From a checkpoint of a small contrastive image-text model: encoder layers 8.
Rows from block 5 of the image encoder of a small contrastive image-text model, named by matrix and row number. Rows with one number within an expert belong to one neuron, the router's apart. Each number is 50 + 15 x the weight over its row's rms, rounded and kept within 0 to 99. All counts start at 0. After the name is the row's rms in percent of the matrix's.
Before each expert's rows are labels from the 100 images, of 14848, where the router gives the expert most weight on average: "strongest on" is what is common among them. Only what is clearly more common there than usual is listed. The data: small charts drawn from random numbers.
# router: router (encoder.blocks.5.mlp.router.weight, 8x160, trained with AdamW), inputs 80-159
# up: expert up (encoder.blocks.5.mlp.up, 8x160x160), inputs 80-159
# down: expert down (encoder.blocks.5.mlp.down, 8x160x160, transposed), outputs 80-159

# expert 7
strongest on: stacked bars; bar chart; items: seven; items: eight
router.7 095:40 29 54 37 69 49 45 76 69 31 70 30 45 52 62 64 35 66 57 38 55 53 62 53 88 53 45 70 50 38 54 45 80 29 28 56 42 48 63 33 75 48 34 28 52 45 48 31 46 34 63 49 50 59 58 44 37 44 59 30 54 49 62 43 54 62 72 53 62 31 78 35 34 54 57 50 59 30 45 72
up.7 096:61 54 59 56 24 58 39 47 23 61 50 55 70 28 45 50 46 64 56 22 37 38 33 56 52 34 74 43 31 45 43 29 71 52 51 45 31 70 49 75 56 41 60 57 36 59 56 62 61 62 61 46 40 56 73 83 76 67 41 84 64 27 40 33 36 55 34 43 24 47 45 64 37 36 52 58 61 65 25 35
down.7 098:45 51 44 95 36 60 83 52 58 34 38 41 60 63 72 50 42 53 54 68 50 39 50 68 27 52 43 36 53 72 70 18 47 65 40 64 60 36 32 69 61 68 34 37 45 64 43 41 59 29 48 56 65 69 69 29 46 24 42 33 73 37 79 42 52 44 30 57 56 37 51 42 54 58 55 73 36 55 55 36
up.8 104:65 50 57 53 61 06 70 54 58 60 42 77 41 53 58 49 71 23 31 41 63 44 45 42 66 58 33 68 63 37 64 65 82 47 51 29 31 56 69 65 33 39 57 42 44 56 61 56 60 84 32 45 62 54 51 72 45 39 42 43 51 44 16 51 49 58 53 59 60 46 65 77 70 63 19 69 54 45 11 45
down.8 108:59 27 54 50 54 39 53 69 82 64 27 62 59 48 29 17 52 51 59 54 74 37 41 33 33 41 36 57 57 75 54 44 18 14 51 52 60 50 66 39 24 37 46 70 49 28 47 50 49 45 38 44 37 52 42 40 71 68 27 35 63 60 61 60 59 42 65 80 57 66 55 38 56 49 44 40 24 62 35 46
up.9 102:18 52 28 53 49 43 31 61 50 42 62 61 68 83 48 47 33 57 48 76 34 56 17 56 30 68 76 56 63 55 39 65 49 50 34 38 53 94 53 20 62 44 32 63 47 29 57 40 49 38 47 53 37 73 55 66 63 69 25 29 57 50 55 60 56 57 56 41 43 71 49 44 61 28 49 12 37 46 40 80
down.9 101:71 37 20 73 52 58 60 37 59 57 52 35 45 58 41 66 41 34 29 49 40 61 65 53 59 46 51 46 46 33 35 59 83 50 66 41 41 52 66 55 18 61 40 38 41 55 46 48 74 58 53 35 53 59 50 47 35 44 79 51 28 54 48 41 29 21 81 39 41 45 60 40 55 60 49 72 68 39 61 49
up.10 094:65 30 58 63 54 50 65 42 63 42 48 59 54 63 55 34 52 56 43 64 45 34 61 31 57 57 50 49 54 31 50 45 40 51 52 57 37 41 42 87 51 56 89 24 48 41 52 63 44 31 53 31 54 43 46 22 62 29 43 23 40 49 31 40 38 67 29 43 60 99 52 65 48 44 71 43 32 24 43 45
down.10 085:39 53 70 66 46 24 68 80 59 42 76 47 64 67 59 81 34 15 75 41 79 56 41 38 26 37 50 34 52 40 59 22 29 52 43 53 47 44 40 37 60 55 50 39 19 39 61 44 44 42 48 72 61 13 45 33 60 66 54 77 57 25 67 28 44 53 48 36 44 44 54 59 58 62 69 56 53 45 48 22
up.11 090:55 83 61 50 36 47 60 38 27 50 57 52 69 61 46 71 72 47 31 76 57 71 48 36 55 80 34 38 36 46 24 62 44 47 42 47 61 37 58 58 49 17 36 41 53 62 37 62 65 50 11 52 26 55 48 35 63 31 25 50 82 34 72 27 74 80 56 43 55 48 27 54 70 57 61 59 48 47 48 67
down.11 090:71 67 76 37 43 52 50 42 29 54 46 60 67 60 31 56 82 67 59 52 41 20 37 45 37 73 47 59 44 47 25 93 45 54 57 58 44 63 36 50 56 56 62 54 12 74 50 45 56 31 85 53 49 51 53 28 64 63 68 65 25 34 38 75 43 52 42 66 42 57 70 55 41 58 50 29 50 62 53 37
up.12 116:50 58 26 38 56 33 49 60 42 16 44 63 33 19 47 52 41 47 52 49 71 58 50 46 58 53 48 92 45 47 51 48 45 56 60 47 48 60 62 50 46 51 29 65 53 43 68 17 60 91 59 46 43 51 62 63 38 36 29 32 55 68 77 68 33 42 53 45 65 37 65 39 51 67 75 19 00 66 60 31
down.12 108:45 56 65 57 29 59 40 36 36 57 75 50 61 37 51 16 54 44 33 69 53 54 49 40 48 57 54 43 83 67 49 59 63 09 41 30 82 65 48 26 55 36 42 32 56 58 29 53 52 44 76 75 62 61 50 65 57 31 61 46 65 25 28 27 54 54 59 33 44 50 54 83 27 59 48 47 53 56 72 52
up.13 091:36 46 59 47 60 46 61 73 45 48 42 64 64 53 48 64 65 70 74 31 64 72 55 22 72 38 32 64 17 30 55 58 69 47 42 39 69 90 40 76 43 41 52 59 47 38 53 47 51 21 48 52 60 40 34 59 72 30 40 55 67 53 42 21 28 81 38 41 29 72 69 42 84 61 35 58 44 46 70 53
down.13 090:46 60 55 44 66 55 42 13 63 64 41 47 60 67 67 58 51 79 50 30 45 42 25 64 37 69 73 20 39 75 36 41 48 58 58 60 40 43 53 06 43 66 47 48 46 62 37 76 51 49 58 31 52 43 38 35 55 73 62 40 38 58 41 48 46 64 28 74 68 46 21 69 30 59 88 07 55 43 40 58
up.14 098:82 81 53 56 56 38 56 37 66 64 48 53 30 72 82 49 44 52 67 52 47 44 36 57 54 41 68 50 60 20 57 58 60 82 62 47 61 48 46 61 62 43 43 84 37 61 55 56 57 58 71 56 57 64 50 45 11 30 56 35 48 53 30 90 64 48 61 36 32 53 60 59 18 41 18 66 45 54 49 55
down.14 101:47 39 73 50 46 56 50 48 43 33 60 38 43 49 34 85 47 53 55 36 85 56 59 21 42 59 53 15 44 63 67 40 31 49 38 31 59 31 60 55 41 76 66 26 32 34 49 46 38 23 46 45 20 55 60 34 51 36 60 36 37 66 80 32 68 43 61 19 55 47 33 68 38 52 80 53 47 49 58 41
up.15 101:67 40 31 38 61 63 48 42 50 48 46 30 29 68 44 37 24 30 34 61 32 72 81 47 64 48 54 49 37 48 34 49 52 44 42 43 34 49 63 80 48 47 42 48 69 62 57 50 53 62 59 13 60 36 54 50 49 28 69 62 31 59 33 27 52 53 69 28 66 51 38 61 54 51 52 27 47 68 71 63
down.15 104:41 58 83 61 42 51 53 23 30 55 43 39 48 29 52 41 56 52 86 37 60 17 68 69 50 77 11 53 27 34 68 51 69 32 29 34 67 57 38 49 73 23 69 66 63 65 33 63 27 48 47 62 75 28 32 29 53 28 38 54 59 29 40 38 42 53 55 43 43 41 40 70 29 55 34 43 31 52 38 54
up.16 100:46 51 55 64 62 31 38 39 44 39 26 42 40 42 47 72 46 37 60 50 70 64 56 53 51 35 47 46 69 51 43 47 59 40 81 54 38 78 39 58 67 60 46 59 37 53 46 76 36 51 48 29 38 63 27 33 78 44 55 71 77 36 52 59 47 59 38 47 44 49 77 45 54 40 51 52 48 62 57 26
down.16 094:82 57 36 66 72 61 28 35 54 53 47 50 38 69 69 44 41 54 51 82 33 65 57 71 21 33 41 44 73 36 54 39 78 53 47 63 66 15 56 18 39 23 38 25 67 63 53 57 32 72 63 80 42 51 60 55 52 35 50 72 61 63 40 76 43 47 59 35 49 30 55 32 51 53 62 37 45 49 35 50

# expert 6
strongest on: dark theme; rising; scatter plot
router.6 098:59 44 50 56 64 30 62 40 61 61 67 65 59 75 52 31 63 61 49 62 52 61 43 42 30 47 46 19 74 49 60 34 43 49 67 43 58 40 43 48 55 61 54 35 43 54 44 46 14 59 02 38 37 48 45 58 51 54 46 28 42 20 38 35 17 88 35 22 50 44 39 49 39 54 26 81 32 34 41 56
up.7 115:54 63 52 24 38 29 61 35 37 60 45 60 47 47 82 62 72 46 66 44 49 37 30 47 40 43 43 44 67 29 54 57 39 54 71 71 65 77 31 65 53 49 60 52 52 39 53 91 73 61 61 43 73 70 41 81 53 71 37 46 40 59 54 34 56 40 45 67 52 24 76 39 51 39 31 51 53 06 38 48
down.7 095:44 51 49 33 66 54 36 66 47 35 41 40 47 39 42 47 47 63 37 44 59 40 46 57 15 81 59 49 31 98 36 37 59 61 56 54 39 43 63 47 43 48 21 71 82 48 57 59 66 65 59 55 72 62 43 54 46 21 41 41 57 41 46 46 94 23 50 56 51 28 65 27 70 60 68 50 63 36 42 40
up.8 094:67 48 58 48 48 42 30 41 76 51 24 74 45 60 46 49 23 28 20 51 48 44 26 67 77 60 56 67 58 35 56 50 16 62 55 56 71 27 42 56 54 23 32 50 58 23 72 39 50 50 29 65 41 69 52 72 57 25 72 54 48 52 62 62 30 55 68 45 49 53 70 62 58 65 45 37 44 35 77 40
down.8 092:13 54 57 35 53 57 49 38 40 34 49 45 69 80 43 58 41 29 52 44 72 61 63 52 49 48 61 39 54 44 39 44 60 35 50 48 49 75 78 56 42 60 46 72 43 43 33 39 46 11 80 45 45 49 61 71 43 45 51 75 58 56 39 62 50 60 66 57 39 29 61 35 36 55 53 64 72 79 67 40
up.9 115:30 49 78 63 73 66 62 43 37 46 60 42 41 50 47 44 32 12 47 22 39 51 41 43 50 43 63 52 71 46 54 51 36 71 18 55 20 39 51 54 56 67 25 49 22 68 56 53 51 50 37 46 69 50 59 55 49 58 80 61 49 70 38 49 90 33 47 13 37 40 45 50 50 60 61 00 49 55 39 36
down.9 114:46 13 60 17 36 55 29 41 52 49 76 48 54 66 77 86 53 41 34 65 62 53 47 57 51 25 53 61 62 54 48 63 49 57 45 47 19 65 57 48 51 49 54 48 67 63 28 55 67 22 51 50 63 69 70 42 69 53 17 34 52 38 79 71 43 78 45 77 44 75 65 31 44 49 29 54 39 27 60 43
up.10 058:39 69 52 46 49 49 75 39 31 36 60 66 75 31 34 57 63 25 61 32 64 46 44 56 49 66 52 58 26 58 25 47 43 42 81 56 45 32 34 51 66 48 40 46 46 28 57 48 36 20 71 65 84 57 54 70 75 59 33 40 49 37 58 64 66 50 46 69 44 59 46 48 58 32 29 55 36 69 54 32
down.10 064:58 49 60 47 44 64 49 39 35 53 41 38 33 64 78 60 34 68 52 50 52 43 33 26 64 57 40 55 22 55 51 39 63 55 56 75 67 54 32 38 26 62 44 72 46 61 74 68 30 66 47 43 54 30 86 54 76 78 27 73 46 70 33 46 08 65 42 67 46 64 53 30 37 20 57 44 53 17 55 58
up.11 086:36 54 15 41 46 43 50 38 61 43 34 67 25 53 63 40 38 61 53 40 60 50 60 67 52 46 53 47 59 41 40 68 54 54 72 42 54 36 62 43 43 78 47 53 46 62 43 79 48 74 79 30 63 84 36 62 41 68 57 32 41 86 59 32 54 59 30 71 48 47 40 46 31 51 55 13 53 54 44 46
down.11 090:65 51 70 58 58 48 48 62 38 65 67 62 17 48 27 54 51 64 38 47 50 16 42 36 55 58 38 65 56 52 78 70 39 50 43 74 75 57 27 61 54 25 63 59 58 63 53 28 41 22 62 56 84 52 62 55 47 41 41 66 42 67 58 52 55 48 46 49 32 65 81 56 65 41 25 68 50 27 34 46
up.12 065:84 64 63 51 37 51 31 41 41 26 54 31 48 56 40 85 42 64 69 44 60 44 66 37 65 59 63 43 68 55 86 64 50 45 62 48 34 35 36 61 48 50 17 58 39 70 49 28 48 31 52 61 23 46 75 36 29 50 55 40 67 29 45 68 50 41 22 60 26 60 83 58 68 75 59 73 43 45 28 61
down.12 062:77 62 45 31 48 39 11 49 54 69 70 59 52 68 45 46 63 65 19 44 61 59 16 64 64 94 69 35 37 75 36 36 43 67 51 38 61 59 52 51 39 21 43 38 43 65 44 74 20 79 44 58 38 57 57 47 56 70 46 44 50 39 69 44 29 47 50 52 57 39 51 46 37 50 47 44 56 67 36 41
up.13 123:69 53 30 31 66 24 42 53 44 60 23 35 43 06 80 68 52 32 42 50 42 25 62 74 42 58 57 45 60 56 66 39 32 63 39 63 63 35 35 39 43 37 66 42 28 76 85 64 46 18 60 39 75 57 64 80 60 70 67 55 34 25 61 54 54 48 50 54 35 78 40 69 46 43 55 32 52 28 38 27
down.13 119:42 38 76 51 37 36 28 46 40 47 69 60 14 40 70 46 64 60 49 49 61 53 46 35 65 37 30 44 54 88 54 57 57 63 34 40 48 33 52 33 47 36 45 85 46 57 48 41 63 38 40 38 50 50 91 39 47 64 45 43 25 38 56 50 31 64 36 39 57 89 54 28 46 39 58 33 84 75 87 43
up.14 108:62 69 53 73 72 56 32 56 28 45 57 55 54 61 56 41 41 60 66 51 39 89 74 38 20 56 33 51 34 57 49 51 38 62 37 71 61 53 45 57 50 60 40 57 56 42 34 48 40 36 34 52 51 79 37 69 41 26 40 30 57 59 59 55 44 45 57 29 73 36 74 30 60 52 57 68 60 24 60 58
down.14 113:50 66 77 32 29 48 71 43 58 45 45 53 52 13 65 72 49 39 33 62 46 48 55 33 60 61 64 38 47 35 22 56 58 26 36 40 52 55 24 55 47 48 39 72 52 66 64 19 62 74 54 45 12 46 37 46 60 50 74 67 43 33 35 33 75 37 43 69 21 30 38 54 41 57 74 31 45 39 43 43
up.15 072:29 47 51 53 42 57 66 41 66 60 47 53 38 48 45 75 71 46 46 29 55 44 74 33 64 71 62 53 46 46 37 47 59 39 61 31 64 41 21 58 57 27 10 56 52 69 55 30 35 46 60 75 32 65 33 50 43 49 87 56 73 40 57 55 43 38 37 20 42 42 39 66 55 68 46 38 30 29 59 50
down.15 071:33 41 67 36 76 60 56 60 47 31 56 25 48 70 79 25 36 78 51 61 64 33 69 44 63 35 70 60 41 51 39 77 41 42 62 27 67 60 32 57 28 52 36 44 48 51 40 68 84 48 27 48 23 25 65 59 21 71 51 38 44 59 57 36 53 58 76 43 42 31 52 61 06 18 57 68 44 77 69 27
up.16 097:53 43 48 32 59 70 22 37 79 21 28 51 36 38 56 73 60 54 42 64 55 56 61 47 55 38 30 49 45 53 53 50 42 53 49 56 57 42 36 71 50 24 42 73 77 65 65 39 48 47 45 56 63 29 44 41 46 52 44 43 62 26 45 55 75 46 30 35 61 58 27 20 68 99 49 26 64 37 41 63
down.16 086:38 40 51 48 50 41 68 64 68 58 36 34 53 33 55 53 33 51 65 24 59 54 43 75 70 38 43 55 72 42 61 64 77 52 51 41 47 49 60 43 55 39 53 55 31 66 37 55 56 23 57 64 35 17 83 78 55 64 34 67 55 37 66 45 43 39 37 36 70 62 42 42 67 50 20 38 55 32 61 72

# expert 5
strongest on: dark theme; ring chart
router.5 096:54 50 33 63 49 80 37 63 59 32 40 55 54 38 48 64 36 49 21 36 67 42 65 37 53 36 44 55 36 60 68 75 80 33 34 43 36 44 44 27 33 63 43 59 76 51 34 32 40 24 65 55 58 70 61 36 23 72 49 82 43 42 81 71 38 59 53 64 55 32 48 54 40 39 49 38 21 64 52 27
up.7 095:50 30 67 33 36 55 48 71 49 46 62 62 39 26 41 52 57 17 40 14 41 46 58 50 63 60 56 61 60 52 45 56 66 39 34 50 40 48 24 41 63 62 58 49 46 58 30 51 42 35 62 69 19 50 30 71 44 53 47 69 06 50 37 79 39 21 45 54 72 35 56 56 40 42 52 67 49 51 48 66
down.7 091:69 49 66 55 75 53 65 58 38 53 40 36 52 66 45 54 63 59 53 37 56 53 54 70 40 36 53 89 65 38 76 73 44 23 42 73 32 24 32 67 51 52 09 52 45 28 74 46 57 52 62 39 28 57 63 21 42 46 49 45 63 40 64 64 62 71 62 80 38 67 57 29 53 59 52 58 50 62 17 49
up.8 096:62 36 35 76 74 32 43 12 47 55 32 48 64 54 29 26 49 64 65 60 65 76 58 58 26 68 53 61 46 48 68 59 40 53 54 80 36 42 72 43 57 49 59 51 59 56 75 44 34 56 58 61 38 80 50 47 60 12 47 52 55 67 35 57 68 50 60 48 17 44 61 56 52 49 67 69 26 55 25 60
down.8 095:69 56 50 40 34 19 53 42 52 46 48 48 73 47 42 63 31 17 53 61 72 41 30 53 74 28 63 30 54 63 69 41 52 39 24 52 37 58 74 39 37 55 41 35 47 69 53 56 28 23 43 39 94 42 67 51 49 65 30 75 36 49 23 38 32 81 55 58 54 59 42 43 69 68 41 48 63 43 41 61
up.9 096:45 45 27 55 30 40 43 50 70 65 77 32 21 50 70 62 59 29 39 22 62 61 42 41 63 40 39 24 59 55 50 42 52 64 81 53 66 52 68 35 35 57 40 61 48 73 54 43 27 32 52 77 33 45 55 41 42 17 29 41 49 24 52 62 52 35 34 46 66 52 64 48 74 67 23 73 50 48 52 51
down.9 096:68 43 33 52 48 52 59 43 48 61 47 31 62 51 56 56 31 42 52 71 54 50 37 54 57 56 44 57 26 34 48 93 28 47 44 66 32 37 40 53 52 57 64 34 39 43 53 87 47 46 57 59 61 44 71 35 87 54 61 35 82 62 42 38 62 43 65 58 81 26 40 50 63 61 28 54 47 52 20 49
up.10 113:37 35 71 15 54 53 45 67 60 44 31 53 41 70 41 24 73 65 35 45 60 35 60 49 74 48 57 68 36 39 34 77 70 65 28 48 45 59 50 56 38 36 18 56 40 57 45 31 53 64 57 66 65 53 69 51 56 44 48 55 20 41 64 57 73 52 45 49 51 54 56 54 33 72 65 27 29 19 65 48
down.10 112:59 50 55 64 27 13 69 41 64 44 46 30 23 44 77 48 80 57 23 76 62 52 41 55 43 62 67 63 59 34 38 45 52 40 52 37 70 28 52 60 41 54 57 56 49 45 34 51 60 50 10 61 34 40 49 18 67 88 65 41 43 51 51 31 25 59 57 42 66 80 42 50 72 80 76 38 54 16 86 37
up.11 096:30 68 45 36 47 57 46 27 56 25 53 64 49 81 60 36 58 36 65 63 53 32 40 63 67 40 42 59 48 75 39 79 69 76 80 54 38 72 69 59 37 50 43 55 41 46 39 29 29 46 59 49 52 48 43 70 58 25 29 59 57 50 42 58 36 51 51 44 57 54 50 63 38 64 68 52 29 36 50 32
down.11 100:52 49 45 49 66 53 45 84 37 28 40 38 46 37 70 35 26 55 67 89 59 76 46 36 61 33 41 70 60 77 65 55 36 64 44 33 65 35 43 54 57 42 47 35 60 73 31 27 34 66 51 63 18 60 45 71 34 99 53 59 40 37 46 17 48 63 21 38 58 58 50 60 49 62 47 48 53 52 19 42
up.12 091:51 50 49 42 40 27 54 61 47 74 81 62 33 51 79 57 45 29 16 62 68 72 35 47 69 23 57 44 34 63 53 17 40 65 42 53 78 50 61 50 42 55 50 74 13 54 53 51 51 65 26 42 62 77 38 61 58 36 48 55 39 36 35 35 56 63 71 50 57 42 49 40 78 50 48 37 38 41 45 51
down.12 100:56 53 46 53 73 70 60 60 35 28 39 69 43 16 29 50 67 52 54 58 58 09 64 33 45 48 55 47 54 42 49 43 53 32 60 23 52 41 80 72 60 51 36 51 60 64 47 27 44 41 72 75 52 36 47 52 61 48 50 43 48 42 76 53 72 56 46 42 29 40 51 58 31 31 81 28 84 73 71 44
up.13 095:57 29 77 41 95 38 50 58 50 47 50 56 59 73 07 72 72 65 45 35 63 26 58 47 32 41 23 31 64 51 48 39 45 42 64 63 55 37 64 31 70 56 38 42 39 60 70 42 70 13 71 50 52 82 44 79 58 74 33 32 45 60 55 57 44 45 33 53 55 45 56 35 63 53 41 59 32 51 61 52
down.13 092:33 83 47 67 53 30 69 47 59 70 55 35 61 41 32 48 42 48 61 45 33 65 64 55 54 59 68 57 67 44 64 66 48 32 40 58 48 62 33 77 26 55 34 37 41 43 65 67 50 10 46 51 73 65 45 42 69 69 69 49 43 47 41 55 64 64 25 39 23 27 42 31 58 41 52 56 48 64 52 40
up.14 121:24 25 77 32 64 42 27 58 49 65 42 67 63 48 45 77 40 61 51 59 33 78 48 44 29 28 36 66 63 74 54 41 36 67 59 32 41 56 42 39 32 55 38 63 61 56 33 60 50 40 25 49 60 36 46 62 68 58 48 76 54 79 44 64 38 47 31 29 58 50 46 61 61 64 59 43 63 29 41 23
down.14 117:32 61 35 64 44 62 66 54 53 57 45 38 71 68 59 19 50 35 47 32 55 36 49 40 42 65 40 52 41 66 66 62 70 53 55 84 25 50 30 92 58 56 60 38 47 62 74 49 37 56 50 65 76 33 41 38 37 74 64 34 68 28 44 47 28 46 64 45 53 55 69 33 37 49 65 37 68 54 56 51
up.15 104:36 72 57 16 54 51 32 44 63 54 73 30 51 65 56 33 59 51 53 49 16 45 54 55 60 48 67 66 35 52 38 60 40 34 61 21 40 58 73 61 49 20 76 32 46 44 82 48 50 40 62 44 34 42 74 56 67 82 06 55 48 37 56 44 58 51 35 64 50 66 58 33 32 37 59 25 58 50 61 52
down.15 098:46 55 49 68 29 59 30 44 61 33 43 56 52 79 76 64 62 27 60 36 60 61 30 57 78 19 45 72 39 42 38 18 69 56 47 24 37 56 57 45 92 41 63 46 50 35 40 46 54 57 44 73 33 41 39 65 55 52 45 36 62 44 41 46 45 50 61 53 47 42 40 42 53 55 72 49 38 59 31 77
up.16 103:47 41 57 37 33 61 43 46 47 20 48 53 48 14 42 41 54 58 66 78 51 33 54 45 57 41 47 50 48 60 48 33 35 40 49 71 80 59 42 40 53 62 43 73 52 40 55 46 51 34 74 31 53 37 40 74 75 31 37 33 84 74 26 38 61 42 59 83 61 58 68 62 32 55 59 45 49 48 44 48
down.16 096:45 42 62 33 57 35 42 37 55 46 34 53 46 52 45 69 18 54 65 26 43 30 41 52 38 24 61 44 35 43 69 47 64 56 57 74 59 62 60 35 62 49 58 34 31 45 60 53 60 38 47 78 83 38 41 56 56 39 32 48 29 39 48 70 58 63 50 58 69 59 46 57 51 31 56 62 57 81 41 46

# expert 1
strongest on: dark theme; rising; area chart; kind: histogram
router.1 097:36 56 51 39 64 58 25 47 33 57 43 66 65 55 36 69 51 34 68 41 46 57 71 45 37 60 44 17 44 60 44 30 61 56 22 45 32 52 72 63 42 81 69 53 43 53 37 44 24 52 73 39 29 35 48 76 47 41 24 29 49 40 63 63 61 80 56 41 61 33 47 62 20 57 62 22 37 20 62 70
up.7 084:49 20 55 57 58 69 41 44 48 54 69 66 60 83 47 49 38 74 43 38 60 60 24 43 53 51 64 26 58 58 33 33 43 41 44 49 78 77 35 20 31 49 61 36 61 22 71 60 37 35 58 52 59 71 26 55 53 48 54 49 44 46 80 48 56 50 63 39 11 43 62 60 56 36 52 45 62 45 72 40
down.7 082:68 50 42 49 66 60 90 58 56 57 32 56 49 52 51 51 58 30 52 40 47 39 48 43 70 61 59 22 59 62 43 25 75 66 58 59 40 52 37 48 47 23 53 62 73 69 56 48 21 60 27 06 27 46 66 55 36 47 68 46 35 36 56 76 40 62 27 54 54 14 50 30 50 47 61 45 24 41 53 47
up.8 095:53 23 59 46 32 47 57 84 30 10 44 40 41 42 48 51 87 90 44 60 73 74 64 46 56 57 42 28 41 38 74 23 55 36 50 39 58 42 57 38 65 54 57 56 49 61 43 37 71 53 57 33 60 45 65 37 57 80 18 40 28 54 52 39 59 45 46 51 51 55 42 52 54 48 34 99 48 54 54 48
down.8 101:49 77 46 52 48 75 18 36 52 54 27 49 49 53 74 13 15 29 42 42 53 38 48 49 59 68 77 56 42 33 39 41 52 42 50 69 14 57 83 61 43 42 53 46 62 58 40 59 54 70 46 63 73 44 54 49 59 48 52 61 57 58 79 53 37 52 43 73 45 64 59 48 46 31 14 33 45 47 72 64
up.9 111:40 44 44 57 76 49 64 58 75 24 56 24 53 54 73 44 46 59 52 47 39 65 59 35 49 48 60 42 49 57 37 46 54 65 50 71 10 18 55 45 34 66 82 74 65 48 49 63 67 32 53 41 82 62 62 79 41 62 44 58 47 18 32 25 30 61 43 58 82 43 51 47 44 53 37 50 42 59 48 43
down.9 107:39 50 36 67 70 39 49 52 24 31 20 29 75 40 36 47 36 54 49 43 43 51 40 68 32 41 83 55 46 41 53 54 40 38 43 38 56 54 38 31 55 47 43 51 25 60 39 82 58 57 63 53 63 27 38 27 67 49 70 45 32 59 56 55 79 58 47 46 46 35 56 67 48 60 41 29 64 64 79 60
up.10 114:36 31 50 58 57 73 61 48 48 45 55 49 50 30 46 33 59 57 55 76 52 41 38 50 37 50 69 28 28 58 67 38 47 86 58 86 62 40 54 49 52 57 44 44 36 38 60 57 83 54 82 43 61 57 62 57 49 35 51 36 67 41 66 42 64 41 51 48 58 22 11 51 68 35 66 61 46 34 41 48
down.10 108:72 59 57 45 30 36 66 50 46 67 43 32 50 21 15 34 54 70 49 60 50 25 24 85 48 53 74 56 71 17 47 37 34 38 50 43 95 74 61 39 39 65 73 61 59 42 63 50 55 43 53 56 49 50 19 61 17 39 65 58 47 60 50 76 32 36 55 69 35 40 49 39 49 38 34 82 54 27 56 58
up.11 092:40 16 15 37 35 66 57 45 73 57 47 58 43 55 39 35 79 74 57 31 43 36 42 38 65 56 57 60 40 45 45 56 61 32 52 53 19 22 65 49 49 48 76 32 56 37 57 76 45 54 38 58 69 63 58 36 55 74 52 70 46 41 45 12 38 47 37 71 61 49 21 51 60 48 54 37 61 63 27 41
down.11 095:70 50 52 71 81 64 61 61 71 27 63 46 38 47 46 42 67 48 55 56 73 49 71 48 42 72 11 48 41 40 42 50 30 52 75 02 54 50 43 64 41 39 55 48 49 49 49 59 69 63 26 29 49 56 57 45 39 32 58 40 34 42 38 51 61 50 45 25 47 49 71 48 25 77 33 57 73 65 57 45
up.12 095:59 65 35 47 31 47 33 29 62 26 44 57 39 61 41 22 67 63 60 44 56 21 70 59 59 34 22 39 64 44 62 44 55 34 34 47 34 47 64 51 43 46 61 56 41 41 54 74 62 33 65 43 60 57 46 74 48 52 70 65 43 53 37 22 44 78 43 64 76 69 49 53 56 46 51 37 31 71 27 33
down.12 108:47 50 56 37 48 42 50 33 76 52 53 32 31 45 50 20 54 61 59 51 43 25 65 58 39 22 71 61 48 61 40 72 50 35 59 32 51 64 40 21 47 63 33 46 43 65 56 29 56 66 43 65 56 40 62 51 59 52 57 79 48 51 17 76 61 57 30 36 55 61 60 59 56 61 49 49 49 35 31 68
up.13 078:76 71 60 71 54 66 53 75 75 47 49 45 43 34 55 75 55 36 55 44 73 35 52 49 26 44 63 63 37 59 31 71 30 57 68 35 45 57 45 36 39 44 72 41 66 51 53 40 34 59 54 36 37 75 44 26 86 40 40 46 63 41 67 25 35 47 50 57 35 24 40 35 78 70 60 17 55 46 66 37
down.13 082:32 49 51 50 35 56 51 63 29 55 71 56 31 50 50 35 47 57 39 38 56 42 75 66 71 49 69 34 45 52 55 47 46 30 37 50 49 27 50 42 62 34 23 65 47 51 33 52 57 61 84 49 27 54 48 57 44 55 58 38 49 37 41 43 67 68 68 43 37 78 64 71 58 48 39 41 68 45 79 68
up.14 109:74 63 55 77 44 62 68 38 23 52 54 55 68 59 38 50 29 57 72 46 76 53 81 43 40 63 74 36 48 51 52 33 24 57 74 44 57 45 49 17 51 64 33 71 35 18 31 44 39 50 51 53 39 67 46 35 56 48 50 53 65 52 47 34 44 47 61 51 48 38 42 25 51 49 23 65 28 41 51 41
down.14 111:73 71 67 89 78 52 62 43 40 50 44 50 62 25 72 46 53 63 34 74 59 28 33 67 87 31 52 45 47 46 58 54 48 64 27 41 43 61 33 32 47 30 69 41 48 39 57 71 55 40 55 61 43 60 52 75 11 49 65 60 75 65 62 34 45 50 53 36 36 35 27 52 47 43 37 58 45 38 62 55
up.15 078:63 20 58 51 65 65 68 75 16 34 34 63 57 43 33 42 47 52 41 37 54 34 52 24 51 45 70 36 42 68 72 29 44 45 72 55 76 43 50 19 41 41 41 50 36 57 65 40 50 40 54 52 56 37 31 66 29 34 51 52 70 30 68 60 41 71 79 54 68 44 77 49 60 57 80 37 64 50 69 54
down.15 084:64 65 37 56 73 43 10 71 47 37 64 26 53 53 41 32 62 42 53 79 63 47 47 54 63 47 52 54 55 49 37 52 54 61 26 47 39 36 54 54 47 62 41 51 63 60 40 42 72 63 57 81 29 75 58 11 55 61 39 40 40 55 46 66 52 41 31 63 37 49 29 38 12 39 53 80 14 50 40 44
up.16 096:85 38 40 60 65 62 68 51 60 43 66 62 40 51 37 68 41 22 45 60 55 61 66 56 45 40 44 52 23 50 30 11 65 60 45 64 31 54 42 42 45 49 27 45 61 34 56 83 63 36 11 34 50 82 70 67 43 50 42 56 50 78 59 26 48 39 38 46 50 46 64 58 62 17 65 42 57 49 56 17
down.16 091:50 45 27 80 45 84 39 64 60 53 45 53 59 34 80 80 61 20 57 36 42 38 66 25 15 14 41 71 57 51 51 44 63 24 55 37 58 56 74 24 45 52 43 51 58 43 65 48 74 31 36 78 24 69 18 30 61 35 53 44 29 38 58 49 71 46 46 64 45 55 54 64 51 41 36 74 38 41 53 32